A small segmentation model, trained from scratch: 16.3 epochs.
Rows from expert 13 of block 2 of the encoder, named by matrix and row number. Rows with one number belong to one neuron. Each number is 500 + 50 x the weight over the matrix's rms, rounded and kept within 0 to 999. All counts start at 0. Numbers have three digits each.
# up: expert up (encoder.blocks.2.mlp.up, 32x96x384), inputs 0-191
# down: expert down (encoder.blocks.2.mlp.down, 32x384x96, transposed), outputs 0-191
up.57:505501497514501503500486554504469496486496568487529481492484520450630462477477500444552502521553478492398492486460487599489490417500493572498516535496467514452511515415461494513500589498482513479494483497492493456492531494502522497508583485538536427569504491682536499494503469479468502513531463397487452518426565497494513505460491555526568503483531541486385510486473502472455479476503417558521517505500492498496503491499494505539529527493468551616540476528474469538501459499489571422501509491488525518520494515421472494491496500494545501491439494495563510523477561527490487492
down.57:501508497450501501486504491532423581512501492508443503529554526457548501514494498559549482530485503455540372490507530501543504502500466499513534503457477534547490543463476456486505535507522543511525522483520505517499515446475553494467522515572520472464507518502528571494520462527491464508495486529501533478517544473494525478496446500518530518513493553513539484504477459499489513508475463451468424488540501466562528505526489528411526526596487550433453498523504441529504407479482511467519511507551484512464494493498507447494517509534492470505473581500549493510524495505492474476
up.58:529464512480463496535533552465517451490498500511493498436500478452448515423510410422531498510480520520494495470545516520480510495507476483522496497470528492487522511519518497506546476500481472461523493506433490459515527503501479565517476517525443511493507484497452478465522526484524504487468502452404542540499569471516504513448494501520514461502493499514507526555476448474486520499497487433562503505590495495496510473476494438547480494540430502493470445546496462486509517470562486484480497497493491518501508552498470475492534511512491480437488411503481450511547501498524501489
down.58:449512516506421545437563518523509509581512513635495560502500514467477512496530539442507494472537504505530521466501507539486547468481487604503569499559493500500497521510491502504506500515524530502521515477480490479483518439470499507568466527489526514448499493491542503507554500475489551532598479481451501429454448507496407521499479538518479458533499504476473450503496485445541527425498499498497471501501504500493503492502507504495493528588501538471481545440494456539491505485527520496523486553478515409521501474500493409513488525431552518491536485498562513564527417489576503502
up.59:518478384492530481576495496517586506526491492494523496379458552474593514402476523478477507524436457636505552439570514444505390471397483553640396635532535353503464559523503566559481613593530599495497435537516480448502509541523546501499413471469515444601389505556501524533461524439485505487625494442446452423497500490474545453498493511522468504373523534583338468503562526535487550479525484506557481497506494477543395521426507446569573472500466611500578735589473514501416499507388563458487556552534392489506537501494715547560472442350492549500402477465475502497551519547470522420
down.59:497521577562401421445392453564466471556567388531485465471663492481383444501477419564531447447484703627513498567566498504513507557464462501461464491432525511523527389443631509398493537590552525523440518494470541544518442512592475511500575504459474492521511575502466533434520493500372481414512564487531506437500490585541527474514542500549523492513393532529557579541514510500503490493404538501480571459498500467520512559507497503516442474533506499420512439572501502456572520546467517526579538498552521569457489476567531514491506498522492549502519410441508487504436564474589500550
up.60:518462533515442484530443416473481582554511575480549502427507518504483467480522441529515511500544491412419495481507455502499470463553467679470413532539495470511586407528423462542541511497566472551625466501504526470337540518513491471560496498523572486474514505459498611471499502537493497433350597529508411515463537530517507538514496609266685575423511558476462511398660492499452545419492563476481501591490566518520427539523468514518567350497523397533472453451504459530549524431493501480497411478436487578513351483488537481538481483538535506526601521502587542590547323496460453526
down.60:527474417519520458603577451485479593529439440520503594496330510532500416495469459462559526546491490549589460500441503418585474505471559531494517649532383400538445487541510527546453493475464493541582479517568502420476575497551499501544501584511483416474538504453471479545474473501583506493510593495587462482573498404461528381498569510433482499470454497448564487570533439534502661493596488530421422437428518488518464455491502455463499521607519428386463496557644569499351537514545566450531541579506474442487615549476454675555493390456426493520474561537559503514501479501530531507
up.61:495505509507491515466511464497576513501486474485520413570515449480498495473541413507496516500527432509512564463533448467504501523506490560490491525500492490493461458468479510516503480485500514514492525465501452499530462502563501465564502558569500480509452488584530494466490517471455504502471519490491505495529502527496498533395420532576497520562557438488521533488473447464486535594535459553560483486399499514495469465563533457454626415488409499458577446473474639487441536498458475567498477495499542542408492500500516485528515484499538525497456605531506468548518493502502509503
down.61:590608498502535504497480508474498524438518499569493530508535494457486511499489555455488573516449551492499515447514493508537517495497526527527658468532464519514468461550485458501514501500498518500473500464498566527501522504490540532500484542507556439499465488502542482524542465518500502558449570510483540475500522501459461529512543514495442493513496555488500454512503528524339497424500517542499508490504495540450533501510466509504531501550409424470553496516506560522490539462504504452532410513616468483471495429559352495503557497482500491481533494478539565475531489493489509510
up.62:519513473489449491497501539500449494505453410481446558484521495502496509512539498518484494439501577437498474524504499542453442541520481557510500471519512504429512567449459483546480514536519406527438467464497428482492549481474568454482483503503498479532483420498382491571473511504514496540494605429478540510456523523532520500496531500492523518535491488507502406481532452422503496466504573504500568534491408512520485534339498572485478521576422506514553502494480499508507495496523439487497513520523505506497504465472557540504503459423506478655458492473479495483507575516488554495
down.62:411541450428504482498472573484518486595537496455499499506479487510531546498497516475344486586443515397490472445495564465498509616498516537527610494504506495497502539495491496534489489532594479491454496465458496558502501517466569451514545433500565369512501519499515535590581503535492562507508518505469483506514504521503497499465519515498510552513454487515472505562498491618542456554503485457550601402524512505534504594501468458475558517468480552496457511474566499503497508506502492434459496508442511492502448497427437534560512492620470497637551517500481427409493497474512482490
up.63:452488401524459533496525508465532510519484430540540432546500477471515569502480430413420490417500521521528519507480542659580476596706534686497583557398422533505410464485396480492459478462505523451490310314472437420401636569620519599573526406472385521448581522464537498611584550481518636490482476531517418475522510498425368596471453593530576479446581507564478506463601340498491547565477482491527637612477497538509485419514490545476398647527436512581389641627458486513385527447468544533460592506510518566524509528536538504491486513454482445534545506480524473535502633515519499552
down.63:506418577475515514485486496512497449478513561471466228517509517474512522626441499600497524439473483553494491527470373556428462551501510475418531455418514491538545505279509460459506512575514470481500571494549512442578524525426581619414483721469501554522506536448507519495514525551587502543474555400556509469535531521399478476495541546519484354357605527440520469525497466500459451438488482540513319494521529477444499459484434537514487732491516532501506471507499549506469515618544439503528488474467481504589458568418546560503392463503477416635500518523488428414505485542472585510
up.64:500507462480503566442459540451485472408500587405541515490521548458499578439547488481527537456497407551558504487478488400575576475417423469528515499509468503643543541480496549454551504467501492495473391506531483447504473535512536524528477453546541483673514493507565476562455530499507496487496457521524526498414493473514490490514409494499502489651505504510492495557492519464504513521546531626536520467507474545322473481517494521568505540462497518414501467475413506511532479413571475511459514462497493535531510419486512459509458495480544481380509456448521491488595613536475497495
down.64:399493422579476500493508517568491503454485527510439382521497444424494517341489513495438522471465472485458502613529519552498491496542524480480504439544496550487438604449478516492486569480564478459457497476547546487506628534444519444501482496626501506506580556404459500475501472429496503470492505290502525505436500537497481494502478497478566682507464543459519513505514467520508533434527493505452540519518504579496483571442493564534491483534401478526546516500518511468555517500580495507504533499504438544535494479554483533495489516488521547440424485497525518497380549411537476503
up.65:562564491500503488497491494526516448520529468500475502446461458498526536519591399524507504506566433502499551556380597465540637460485475454504499508459707507437461552520502531514510482494533383521517446527583499482548404617466499446500525472587504557514533613535478438443641415465527520509476523483513496523492502439498419494460506479539543478509495463382564548506548509569459397544461444521534446469587464520518411495549523497543466397460528436449569454593645518522393533450427524507461533463512445526600391497549596462489399505391500501500487545442507541492504505504439421446
down.65:500479471490377468464552484499631437445465521504504483526505423404485497442512562511525460528490501408530503545486651606514508498466569549542571560573483527574509556500356505561609509488537467550509579525479471499536687487422455359510498480509485498470420445513490470424540488419477529497498590369517473539530512413490451470483566519560382514504513486472503456514529505406525458433454436464575617540536427496472439427400490552373430512567483579582538518512502637561353492490479525502520498421457462456531546505431534497512510518427496466513536521536480489611475532457414497491
up.66:429449380561519515476497425487508494510477466492544488530484495492431502510503483476477497459519503562496500502496488546497510537549460481526503508487499490511511450562499481550489496542499481500495460488490502459472558510511508468509478506539391500455485506505471481496502528498459511454494498521515490439431516501499490529500501489556514552495500422451472496571506495509532480502499525519525499541519528524491553501511540504538543511474524497435527502486496498411508530465496528474498502409492494472501516504472588518606500531499493532507487482471500535489549550485507510483
down.66:488424510527528528492486435503500465487431459410524479500532500483465465584556524498541572514502466455557501507517423533487486499529563556512526488469651434507493609472516499487492467535516516466443396478506528475495369520506477570497525484525572434426494563500545485501490462572488444536489526486527506505431459521525474500443543484495456496506515523529359420497432525440498481473561476514518465525429521651504502515482457495435504486495508500487492591645487486519518474498538564472554509526517493510470447501505555508460479517561498465461510478499497515538491466552514564502
up.67:504533516452517582496469380488389624578516467507567509469491539450482449508634509445551403494538478548520516499500501475493510675591500646550582410356432639637446458498468407479451482496484513495407581415558363512475532417500516488363509490473297584451596527550510426512483499526514499328495456466490527599501505495486487482482476561658431332463548553586509552510481579519553506603499563529646569392495485489512490523376501594488517513501437431510496501607433448509491513529493368493522511536399520566489561572539485537480505551499496535504455484445592418503499587536415477551
down.67:550487644532485496396348513470524535507525533495509411486620497566513621508516464558519513454387515609495577532480403551502437490498453500501500512375485573484458509411568493476629443397573503463496496546530499454386561517491549488493517592505598484423536479385506484504524501472607408588480506472513498388525504514539576460659421499482488502465484475499555499474511517417479491506507491418398490422391523516457541426507539479520467410495503560564487521495509444491520450466514526500487424433374540506693547551501528525485498528517605523497508494521546492555570497521501478508
up.68:461521505476434457510409588500486496520522603519458497473435427497407543572536540484525564476495495496478459510430520538462494481506521537493527429393542577499496499570489503580495518502502636529496500469514536463515496501470500494498603454471509505563479507494454485470519506501577503512614510580502498503494564501459499500430548502562511455504447523430602501514505500514468515486541482468525486471466595503481423486500508488485470681485547498523507481472478455530585569536522494526488521480534496445518375508529499498478509503396406493465587451550505479500496450516504611499
down.68:545548500468494414463508658642527505487528490500477518535505615451441493469556499521471440498535520489500477557498506437508526405481518488510515462480485539496484553493512498521433450500482419495442474486453492394446458560474578489501518511422434562441561704457481492513500516595483462499481493446475485425461504438517422560434503540424516502402506525534533489467460496512497517478564459416530500588457531493519497499555490647488472520493488533409499569445515431485437409507446471554539647497511557476495455500351531500565355580533524530511486520510482475559533508507504421472
up.69:536459458477504503525403544527552559574559500525617530463484588458387356494501505490455458519449431464481420432546525411558504557498576492524439544489507431481499468535535414424510510479488472509485527517521457492513497488491554525580521335384438535374464486587367468476511515505535519466501507536504561460458543473505571523539486510474495504575447498527490537500554564535421516569496490516438485488494520533439321688530511536471495484458519455542464528487550482500503509582520472462445509467394474483496464434468501527413505531463454492488626522696518467498499482510505506462
down.69:547455508537514552432569489526493456493469502571549455476515522467486527563524467562450534399528499507423495591503448507575571507559531516500550498546479574524477559509501499534479472451504450512417440541604430447453488567568498431518550539538507487396521527453538501502565504534531501425559552495501340454558571496496452481555429499497477501479584485472505510467509498441400500587544569454501528478465505504508578503484497608471507482453519505496389503447494556453505481471479502610446535494407494458524580505507500485450506484368467509492579557563358515481551485499475555513
up.70:493553455518530420461656491453444435291463523322441613650536444506554525495507512521521501517620564456515503431482551493457538525503514489498503501521415551570596441502594498508466501491549520518543484399309501471493417377484456481541475485483519528613422493395568419503436489441535505532648500640482497490519427450486509473683508526443531485588416502545521548691523447528546440481454476527616526525493528414500501518460492600581525460467624405391546499483498599506564500517479492527454393746492546502459482410488488377495569505485481511477540475626504523529504423548489451459
down.70:422485386434553453475708539531490508452463643571566555369483511498480498499440548526503477417493402430526541546515549547518487507509462408406516465619426514492505497485375536584502500501510389551467543518481508468504340523471592517533467496569506511501441436455487523437506543482502480464479474545491586574591511537583517470517446373435603562374563482500502488461507447595458490520419480548424484445516377516520457481578333504494492489493498506585540616488555462530501505495623494506501531650509481553521503473489535512596617501451487538524454517426510540439384465482487493543
up.71:519437539488556544568520426725425582476515442504526503527504493500369384631489471488564483525506599478523619499497507467560494546480506475494327456557497455508511655415503463682512575563513518406553487534415504492484471514611494526464506514451425485471635497486325408504478458488561518511514494485559356498496418506593691495446498622535468485600528641462578501422475544494502437522517513500495472510536511544568463543430507531486470498520409439496512504618545494519441499317486466481450490487629552500403476514522435547449434526494546565458516500575407539500491511564496497424
down.71:479456560532479460459500554485522630467493498517491491467470549602277471485554525527466465465542508506506482403413528485603437546507534466604490447430516417442497507548433499520429505516452500484374509496529455534386422498555506528387522355501535501497479481543499601549580488485586506513435459527510434552541487523534503479486460430535355525486467496496502653477495513484450606549515531367502532486413469444446401473492549502500556489501506503397497478353498611468419499659415541513488500540490542516448509531548489525452535544653518523469607503483500473482487541530582603428
up.72:509460364668519487546522548467507326449499633458524456619498472523513455584329512510470498482500570494493509493508454503523481468481512498475579579571617599344491523500507507549417423512506503476452513496442494491526534351508419545496446502487516495528593493491597411471492461517522605511493485448514519379527445505425502510563531475472498496504470497494427475507490482625528539444515487495512504474515402469487513532539418500435531558532504443500461499485443491497546495537529593478492520566486514515500459450538475451557499450520498520528467469521546513419484497559548515504
down.72:526506487411562512566497369503537522486519457498463518458509413550530488475506448580542503487463470595431478511484575510480481507553489415500496494627501496494514509522520499447504496473543516501521498478509568494448415488513547539483478531580510504496367459577423504513498507527431526447512437500414525522510503532483483590465485520524536498465451475540501542472461487520485519470436528458502528502515540469498503582591461441663578404595525527521588552572506492634469570468483519501561427470362497512413524499417457459495507496492618481495506355542442501454419497505511488576
up.73:470482506456482597500476491498191504447588508515502458525546561495389531631450495502461493527461463452552437498521596469452512584463511471479446331599489515535538494466497496483520409468483513488339494466507405514486428454627392519524569501443451468447521499554503409484469487551479594445521522557488423413383576504481444567503528489594478548519481487503522500468491605523481507506522644480525518504492508527465525495516459589553520467533525432571434553481542555388575505621525535577573497551467462516543493496480505488513490555488506516460533427509503437484389465517510554438
down.73:412465516518549437482461585523482516377495524541486539483431330510571527508571405476457495490475489447567642524451505550494515498512503480523510479477546501524512516431498433449532471526452464453439455604443523644567436487422500501468572460517461474511639514505503546536540547504470500493513531468499556529483475485496484459502526516484493478563510492500517501503475616478453470581494566477451568586482499464500502525384405587498448519480485578498504523479577490427420547506517594435503528495462635416535513535564499517488496494495474495588487443493483431371489596504439501443
up.74:513311462504494630466573497500528499528464502459522337474505511446386582525482578478529466422512532490513490450408485336397494443506514545438583445507546492448534531311492540438493417399509494483412464497504415431489514523397501497542564489499486444494385519481476508486505453483478509531514340419487511633510523509491537463520500589401508584504474358505497529550614542496514462558504513542463644498469508489527419525547603550670568500507531507546497504461501494500526605524530486442444469573494346544489557512541505659495652469376428532505506521376500488448484476496501467507
down.74:493495496502520518630517488410447559422473444668518550536523497400497485514601494488506492353488500553498516711531533499534572586482500461488515546573469497508493436492405498499500498493502426504469494571499547466492523500521545439441474491577461528456584516544448455435505494569597467366528557555487556500486522508407382484573456495575494428510565530528580533616467479409472539480473556574554410442496500553429520485485439495510502491499460455498506545512461513454549442510500503496383497513460485501507518560456440498364492387435505513514424529548500455525728421508395537507
up.75:499515459490456533482517496466506548509518508475485503504477463499505469574478526368519478469504549493516521492468502497494484523514358500453552476519489522513432474475499542493488523504475495499500496483503522509556576467526518500543522500535487504570498506507467537488523494488468584567474553460544490485501500533504493483441575487506620500503388498511579492504381566512442505545501493542494456469490446483569479495553491448508485528488450487499505490569444505513537491491490491451493542408472482475543575544552505483519501486351449403515483532449571555542497538502482546500
down.75:485431488488471429475509521435461492523467519495486543504536508511483566505492538463526499570488523507456541491520518501512498445465517524486536536485579439495501519450469445503462513486505482385500529510571450499480477499546506604560478504546486496473440498513531521553575490519521577516461531510489477496511506482425560582533535507534511513497480511426555505502527545502480558520541558491504472543489500501532627468530502509489542518556409522521458536508484387513465492462529523494502483438539486459488481502476513522517491464505566500511447468506568475498518472487417501409
up.76:402519484516510536498512461498498500499496465459492541439546502500505474497454436463493472501494418484470478505517477579485473545471505499492501570480485536514480486471488496547539509502496496492580463508424497461496534501518552524508478459491492525585490347491504483490456500499436496562481492548529501497472587458489466533511540480485485483596523600500504453537443520498489412478465449530537517525513526452519491483439487505423536524489488399418511511504532533529478404424492479502566557516442442501510488505468499567474498508517519509517483489468419469484511496492473497643
down.76:483435442492579514494497476490475500441503512433669533540499413472539623504332465584565491490550622476508490407507467624530503585500495488427530490444491483500483445507501547591507564527511508504466462495524470482501453503500497488543508504455491505510525490516596483490528500520514532539413524478541482428527507502533497558518495498455538437495517497478578478503446444501414547507521496491508431500503565492562506492466474477492547496529438532543502488513499475565437382412462530503448483523499503489538486487445498486475438503604549465543503538557429510499448509499497491459
up.77:517543488506470541500514495527402497510501461482498503462578501460487472473446540501486497547485495490534461505563510521459464511505558325498544498509502518514457463500478484525489467513550513512540462507571487503488476519464448510512508533539503499539484522513493572465472504492491510517486471455496483505503520500504497518531519497610505596506511452607496510581499478491510492504471445508477499513532500445461498423486486575427501496527507542490531449514503498463539493485499472497509534503555508460479514572500502452497496540510504496616434502495539496461497476548503435490
down.77:452477467475513506450508529478504525551529441524462518497503464521465559545461527503511512511508503519547513536446494531498413432500498481464484503458508512515550489480497489500499483495490471487451488494511473548515474513472501530518483495540504466500507510506506474554553535494494512532461506507449566536534435514520481472561472501501512562515553498464474389592530500543540519505454513496498487494471477490529501438537547538570434542467427474508515506446528454484494468533414511512435490489501440545503478523432517471557472534579532563532518474475480538503505520517595507445
up.78:496479496513438500559484512507501474528413527487453410472535515517514452567354567527525462487496444491562512475499507573594567624500440467442576539489450599486542505435579528512542532546499503537501500457414465552501621516515393426539489501470505472474466447413461430532527511496484485526498443447483516505539421491546641350597495525463504489515536518531515483555497495482437498535504504459430503591500498475460508504387504477498520575540500500564488529494534492522528549519422491546500497509540374415522502503499524499500463523605535493462497436497446462496594476526497636508
down.78:474521551484543484530536501540470474548566521451478512576480492506498466499493565494552506446502529475544481631620342521526477525518479486528507420453530491572487407500449545465377487505630518391495659460574500607468459500492584568513482511497454495541533460505465454448475534503557509532551534483491436596501469550537510488484534494515464503466450506455482490542461531574491530599513466467482488563564530497504521509563497505522493470502502509464471430440372559586458500463496452519438460554657508437556499497485457601392593489520422535552490482462555529498445433466522460526
up.79:474481471609406488504456560476506491490370469508507497496537414521411501462443542543504477496494520514498485493565484554436548496533488482606495481612542394509499416522517443503472619503486498516550627520418481469487493502542508478506521511499344500481501433530491471498589535482501500514520514441490418523485490507448596508600478486533450501471533508441547397523497621427500504481584565527522515455610537450535488446468567491480545568566487492441554514485507440487470489543525567504493459454499495470531497554474462466461530470427539496555488541535490492566470509500509500486
down.79:453506487504491488444489503420513459597489495522464497624430586477505548619373552529496494421551505529520497460543401480522431491497512522532517491494534452501386506561357491490524459518581511523465475504476530500500440474504546394511482521545491457556538505465513590527493489573443496561490515623449532472438500509515500591425565516529506594470483535451449504528544525500497459500467394394543506495459530526462602474508416409481446454539505494560481563510465544516494470494502548374501376478588535499414386425690511566425514396503445382489504415540479439435511462506500484515
up.80:427543516608494505496499496497511493458469500475559523450496506513499536500553494421508422454483557503477452534599510502555435485461476575620520486516517466646384582456503471473470556443611536512458497540531511502510592491539546488589598470484518501531529528542514502562440452467546480540499401498491554515505490479421538456444541458485557499442496390476464536514471501480503402632537487487421451456418495435553501519468518436391504508396510365497433406524510502470324504407600521468458588491430463427501500628540487548473438480567439504663565494531572576506522516504490490512
down.80:482501676454563471506503494512522454515540495523498400487643530471429499508434539486520514496483527506537451439500501507482512492510479584503541409508492479555496412409485466495512489510496454443425505520584465508500500502483521483530523471481499474481397498516560472406445449530542473462444489504493474595503519544482483429482560477528485520499470511522493518515574502550506608608507501508500483515432497541488508497497521507451583621461403508479494490413547508550455521578542478518476502513398501568498474603476480480402512517501512561502599495477492545452486498376615414500
up.81:482517527534518527503558576498515503478497500511417502494515538489486576522492549479509668484451438562562500476571497490485463500527465515409508436535534460496554530451560510459509525483498428490564537621508437473487515512511449498556575511490421482536472523514496495533493442474478491511504472450481453561508518502494512491472466517491501517533471503441638544481490507473476511481627467496459494480489546562496437517457492529491496531499511497531514508538470501488517486481503448472521484514464472526523469578553464603460502503537484531454541502490545488501578503500513518498
down.81:524489427569488521502448520425535476470522499518546509536513487479494527431508548459506531513484491512500500479506506439475419527483500531482459448471500484513435501490542503487509416537475531506512455473512487421495618556476474474491444571482555500519470532478414577509512560492518520500439508534507503535494505484507488512427518493497554449484502515470532419510454585518588543518441460497508429499494501523470502536437520518518505503422541562515493486436436471456528562535546495480498630404473507497493497500500441559401496594521481516510513459499567437503484544513502495509
up.82:511534494519527386507573424424496305499479368506378534610424513562603512507517500504564532495497407485494523468433568459434543496471531595507506619551494523609534572505528502468549487433529578547614475552500468503510426539516495500503531459510491523564475529406409458380533513508530476546339361537505527517539465488525512497461552500585507489454633493490507479536514453450513502510483375454504529501525577303455531552443478501534595495380447509479512599497554525499549343509436540559435482578468499496564365446476474501525542636466582628503471526558394391494478512483442546505
down.82:528434437503535466494690475492489488480546555529586437530477453491457501549484477567491532559494504565495518536527529497471495410467500442475464494478454495532547536485517607496465541544517522496492550445481460503449466567435509519480493537525404511479491477511606571568521509389616494521476500437430486503486475488501454460529445575520510494455574451500482476530557531544505562542461465504552500509446464469511439499577584501512528398581402412452468567405488480571517596524476493547539556551613381487525557492578526507487509548429363508316521408677503597423513476570507388500
up.83:405568542489499478504510440551529467489506444480501560457485441590476585493615549505530504506488507544523492635522505484462549499479500575677506500565408505453543466485465494482423584476475585543413478484510443589634430511501513554509497501426458478434513432468568437400515487474516561426503495442472431527514475349448519569502431463445389493498520557483537521470502457449424356566516481519491423490499448546493538418555499415600546518506497475465443491460451519629525404533507537532487522499373437499435514539430536529482479496452506504580500480497547489529547494452501492495
down.83:483478570533487510521549504490500505486504503480507514451525502493571535440389522583514482485496548492419353480576514429506443524504525388513543560506531496505477489456404494555506482491478510419510392439639541491502463467446353495482537454515483519518440609494379391456452474527508453489489590438502482521454504519500490383452487522509548509447462563551481500476489510591576504512536459513526513500436502434534491502522512508496485352455491495639576519519512523416505593464551468489520461531562547508540497506508576477479463506472438551540325502500505488415494498498426440468
up.84:479499482466420481491499445517497541524394474480428504483552516521545517479407507500486414523447546492514450532502496506491536509457588507431487473478505409397492485522466510521524492485497505533565443567463578496551464448489450522337447498522490523486505498537446494437338461594444512504545504481485519585467519502528509578496440527525529484541412518474546533462528410515468485522566504557498471499546494531528498572634457541547484494474517476595536454481485549482502515468493502469537488529471454499429510487496463490539590436503513454475529519483474511534548474454535447510
down.84:469492495512465495546560496542500490434343538539510564447550533518462597511431585468487467530508506467504444453506531605517501571497575476504523513468477448473458447583523496564482499483495509492453452502456561537458468500490420497499499473503437481515571521487452590502475476511518583499458518512535541555480606476508408504493523481500474403446453491473490476558443497555534474393475495501504501497467443582495503566379524494492631491463434499440409447473467493463588501548491502579501551538480521456501498535468465504475573488495426459493512505476517511537498505465528497523
up.85:541453388513452499547536542516402705409498479500454499500631565492435470441496504543502534529519522454547417527545499479501542503514478515575474505532500498541542447452506542525567603469499467563449503495532481415387491583590569518465498501383438489422469490783419480448504512589476525486547533534434424476478580535495499522468483511561419547497517529527501508485539459505504612528563506496522495513503493386495492518505480446466495556438463516514540551467524623505442534575528647508490482666500532536463506551520414605407488436434488431518501444485431520339498599447601426487
down.85:540494488586488472401488451393495507481364555515482518544518502557469439482505534516477518492498490570544571529487592453529508493524500516463475493508602477469525498505504392484532499449425555516515462446403585502507600464498546481479660506588495548501500530438488510482557413510606533524544563503572518337582537523511498490488527525359512494458513536484517454598445506546480444563504551429474428467511499500499499566441399528508524556500543509497427494495477517515481548514507407602441553498488602457462497620488576473381429557448443499487525383515486505489462502423549545393
up.86:480511451530474472476518531504492499461534481483478444486498501474501495487500440464553574512491444520523425508527536487507505494451473512497521495513526536416581511508502495556444550561534467530504447567569502464560503496448474458432466477441436494570523414493522491492470480464519503514524459509538509467507499499486493531502491564503463586487445550479503514498458498490464500487505468445463534535507497500502512485477457444442504488512494527471500358642470516467552509592502539529553497504485462482499497491452539489486405531489505570525405505463511499484501481467501452427
down.86:500494502473430510542502503547498496491530558533470502484520515483444475455474524463494500414515540499509463390483554520490497482508555548488506543490519517519541523512517465523529494524513497502551470482506448496547505545474501566519537521554501475470490494485514499500490539537503553518521459515502561505493531503480415510479478497523522430471465475560523476486482491507591463521500553511505574499449487475528521502533552496517506494507524441514491491442455455537510519495491497532577455477522528478500539502479540494569519559492529541479509354487459456535498491494436514406
up.87:513511493470461533476523429445500515512515479463466540468459533491380519556490504530440445482576529479541470478500417490501506534593518407412477556504487535499483476497492453528477431521456481434489470507502500487509496435481512484518507514495485528546506444463505534494456516506402532509515642467435495510528508556484476442554489587472512492501484505464599518500501592545507570492447481509495496497495495513520484488501501518468612388586475517498515559488562515491471537492512503444468506475521489479506587587498597545502498531473491362466431484474470441483490430527482478522
down.87:440460446508451271501501553406532436465511455493481549499461528547466578618498502522557494497496534428470532456473494519557499440450461527518484483455584499489534564555461436505554473506435458492477495545500541464511511489487519501507537482610562518494500489511565411522441573556510462498480490516562466501538497591522501482486469492450571490547497402467483519496503526614510498457492406490486541465415466524497494470483562496475494493549479450500404528435424449524517499457373469425483473478513477423499368506523445583400551454501518493571514643491502499531526505492510489487
up.88:403475442491354548528484498582534476524499514445472516517567499508391466504526551488668287560458525514498527512502569465532468526422594684429464549484498609399568531542487521499492532425462558395495305455551501402407416501501540467502515442462448456533502509538483476501538593506502470505491489470469483488521544353565398509397538602551547501555505499504490550511424535513435496477471484503551496498517481503381503569422541501480508365414579503481328480506498517527607540405498554475450447537536456505429449605456485488667239449478523527421492507428455497520353671454493568478
down.88:531522517535462501505504543539440539500565493471495606355537485486414473450582644482434609539457533492541435515495503494570466445567542527536550632422517512647499514503496501557493546450596629450433448520469504476557479507401604464503526466480500562458411469588481547543594480420495472359572506499547445439461459434699488428513505508523519450466550486470590516485428513510501567530468494392499450525489451594606468487446473479428419493512392479495501509495530428540414487498492526487446529371476377543551495494453476455484500542603493494561493509527500514547584565492541575473
up.89:532477535452498489474505479498464511508516497422495507435495502516521496509445456490520593506520420502610537440518646542467485516416528430487574510454492458511489492584484449471524531436474496479540435500540567550451557477592621559591567482463472585516496513387497500534462506512529434507464505597503431577557561445493480629443418548508568508516488409436443554493419392551499573514564516477542459505519532509524419526468491497540500490475468464448542539476503478461514503452476515586494491496438494578390418465439555487495467508492565506465421601451500493524444528540493490527
down.89:535512597578443495566677474532487514460539537519505507574412487394366515539435482514490462492510518637470533466502529528566438459520490411503506412457501531457519436465543576547490446562500416499411500445502491495532557519472501503534492512499490530493507507520496571497483404546458494542479538480510520484466491512438514431450415501338493448438515472397485529490472515493440504501471469513469495564499392528514516456496551575385551470500464524493553467523535395474504514463515542459402516533528500522487500456494492562496503504506579516501497582489387540506475518403481504363
up.90:427511402523555541563578488484482516504466497507570566499494542515481526494444542523569557479508523522513560491496504491506447523493476510490500477569464499499473536518501449511537511563487490500521489522514398534407531547523502468440452518476517502496511467457503541505532480570484505536486506520509555563491528518549439421474308502497503555521531520475498453494495464551510505436517531476454492498415548558489496544500493524486595444462505554669538498500502487579570485503424489520432489469462443501511481518489530603425460500564572500519443502445411438477500495523486505510
down.90:371457500483498494557566561508501472546502469490455451539464504483513476504523508455497530522465491536555481577516427498484446540448484478505517538458504486547461517510566607459465516460491413524559493590520496599519508478511595517475396415472402527535544487498464466490540582541519507515546472507565322556518493457518492499502467376522499498599580445532472544469501584495577476500503498466540477545636516491500520541472489468554509473507526487525554364403492499467610524493577549482460540434505420466495492551525460431475373475574470539476440483480494523499409433511506540481
up.91:490503555461491500505512518529511443500499477549502486540529510501480498467545450586515522522508496500498500503489501534540499500512495503489516494499485473512499524475551457459496423445499487473443430521514487470525506458515539497526478469473515462471502384455463505579507486507500511492502500499497479491506499484507516458461413434553531496471533483502514454456499474452435478509452440481515500567435447560507460521564460508509590505525509504546512417457507533448406500497503480426489511509500507528513499485476503553479492495495476509505554500485488469594502501509591465499
down.91:497608520488443522505481427484549493501524482547521494494500464537503483453498519490560479480477511493475502544439493480454530551495396527512503466510330493501488503485503517466575585517448547493506500552395558450497509514498498475489458515507495492584523548494505479558530561527587474502500472493500473478511508511478500504557538541521463468507486501529501495504535555497540547482488508481515464410587480481479486500495452459450442451417516488499524576518407466523500469525471552486512483498459510485501459517545466492457546564511502544513543501462407495456548512510515505466
up.92:508492502479458553502516524486510643569515505505557479479523465526559500500429528465503526522456514508511466468408497497499499494527497518470518419517490500442534362518468509482411526472577499495477527542517505558480475495546511503468448523504506474442512506480498487504476580507466479452423488456412551490541536490620484495411517532513562464480572460492490481492486506581602535477539517476486496575544481487529591469468448401637511588485475507542457484473498455504588691419504523517501547474406540548547576504481501493492517392498552515530474408539565485507494528520490488501
down.92:522477500512505586407412498377435564540504573482551466455445555527482555466513510442453486526496509491555493493516493493428491520488472486480503603509497495510556439527520518532484434532538536533502470504567516680520422461509471504576547450478512501405501402555514518540505480523460500466517489451435517471559514504496390468529483489494383487489539468468497524524515493472396472542461539524504494521491516508424572553464491514487457473509493588490426513503558513395526581585573527585552460435513515483570503450496494502540493573461509596469447483517501462506535478544481522486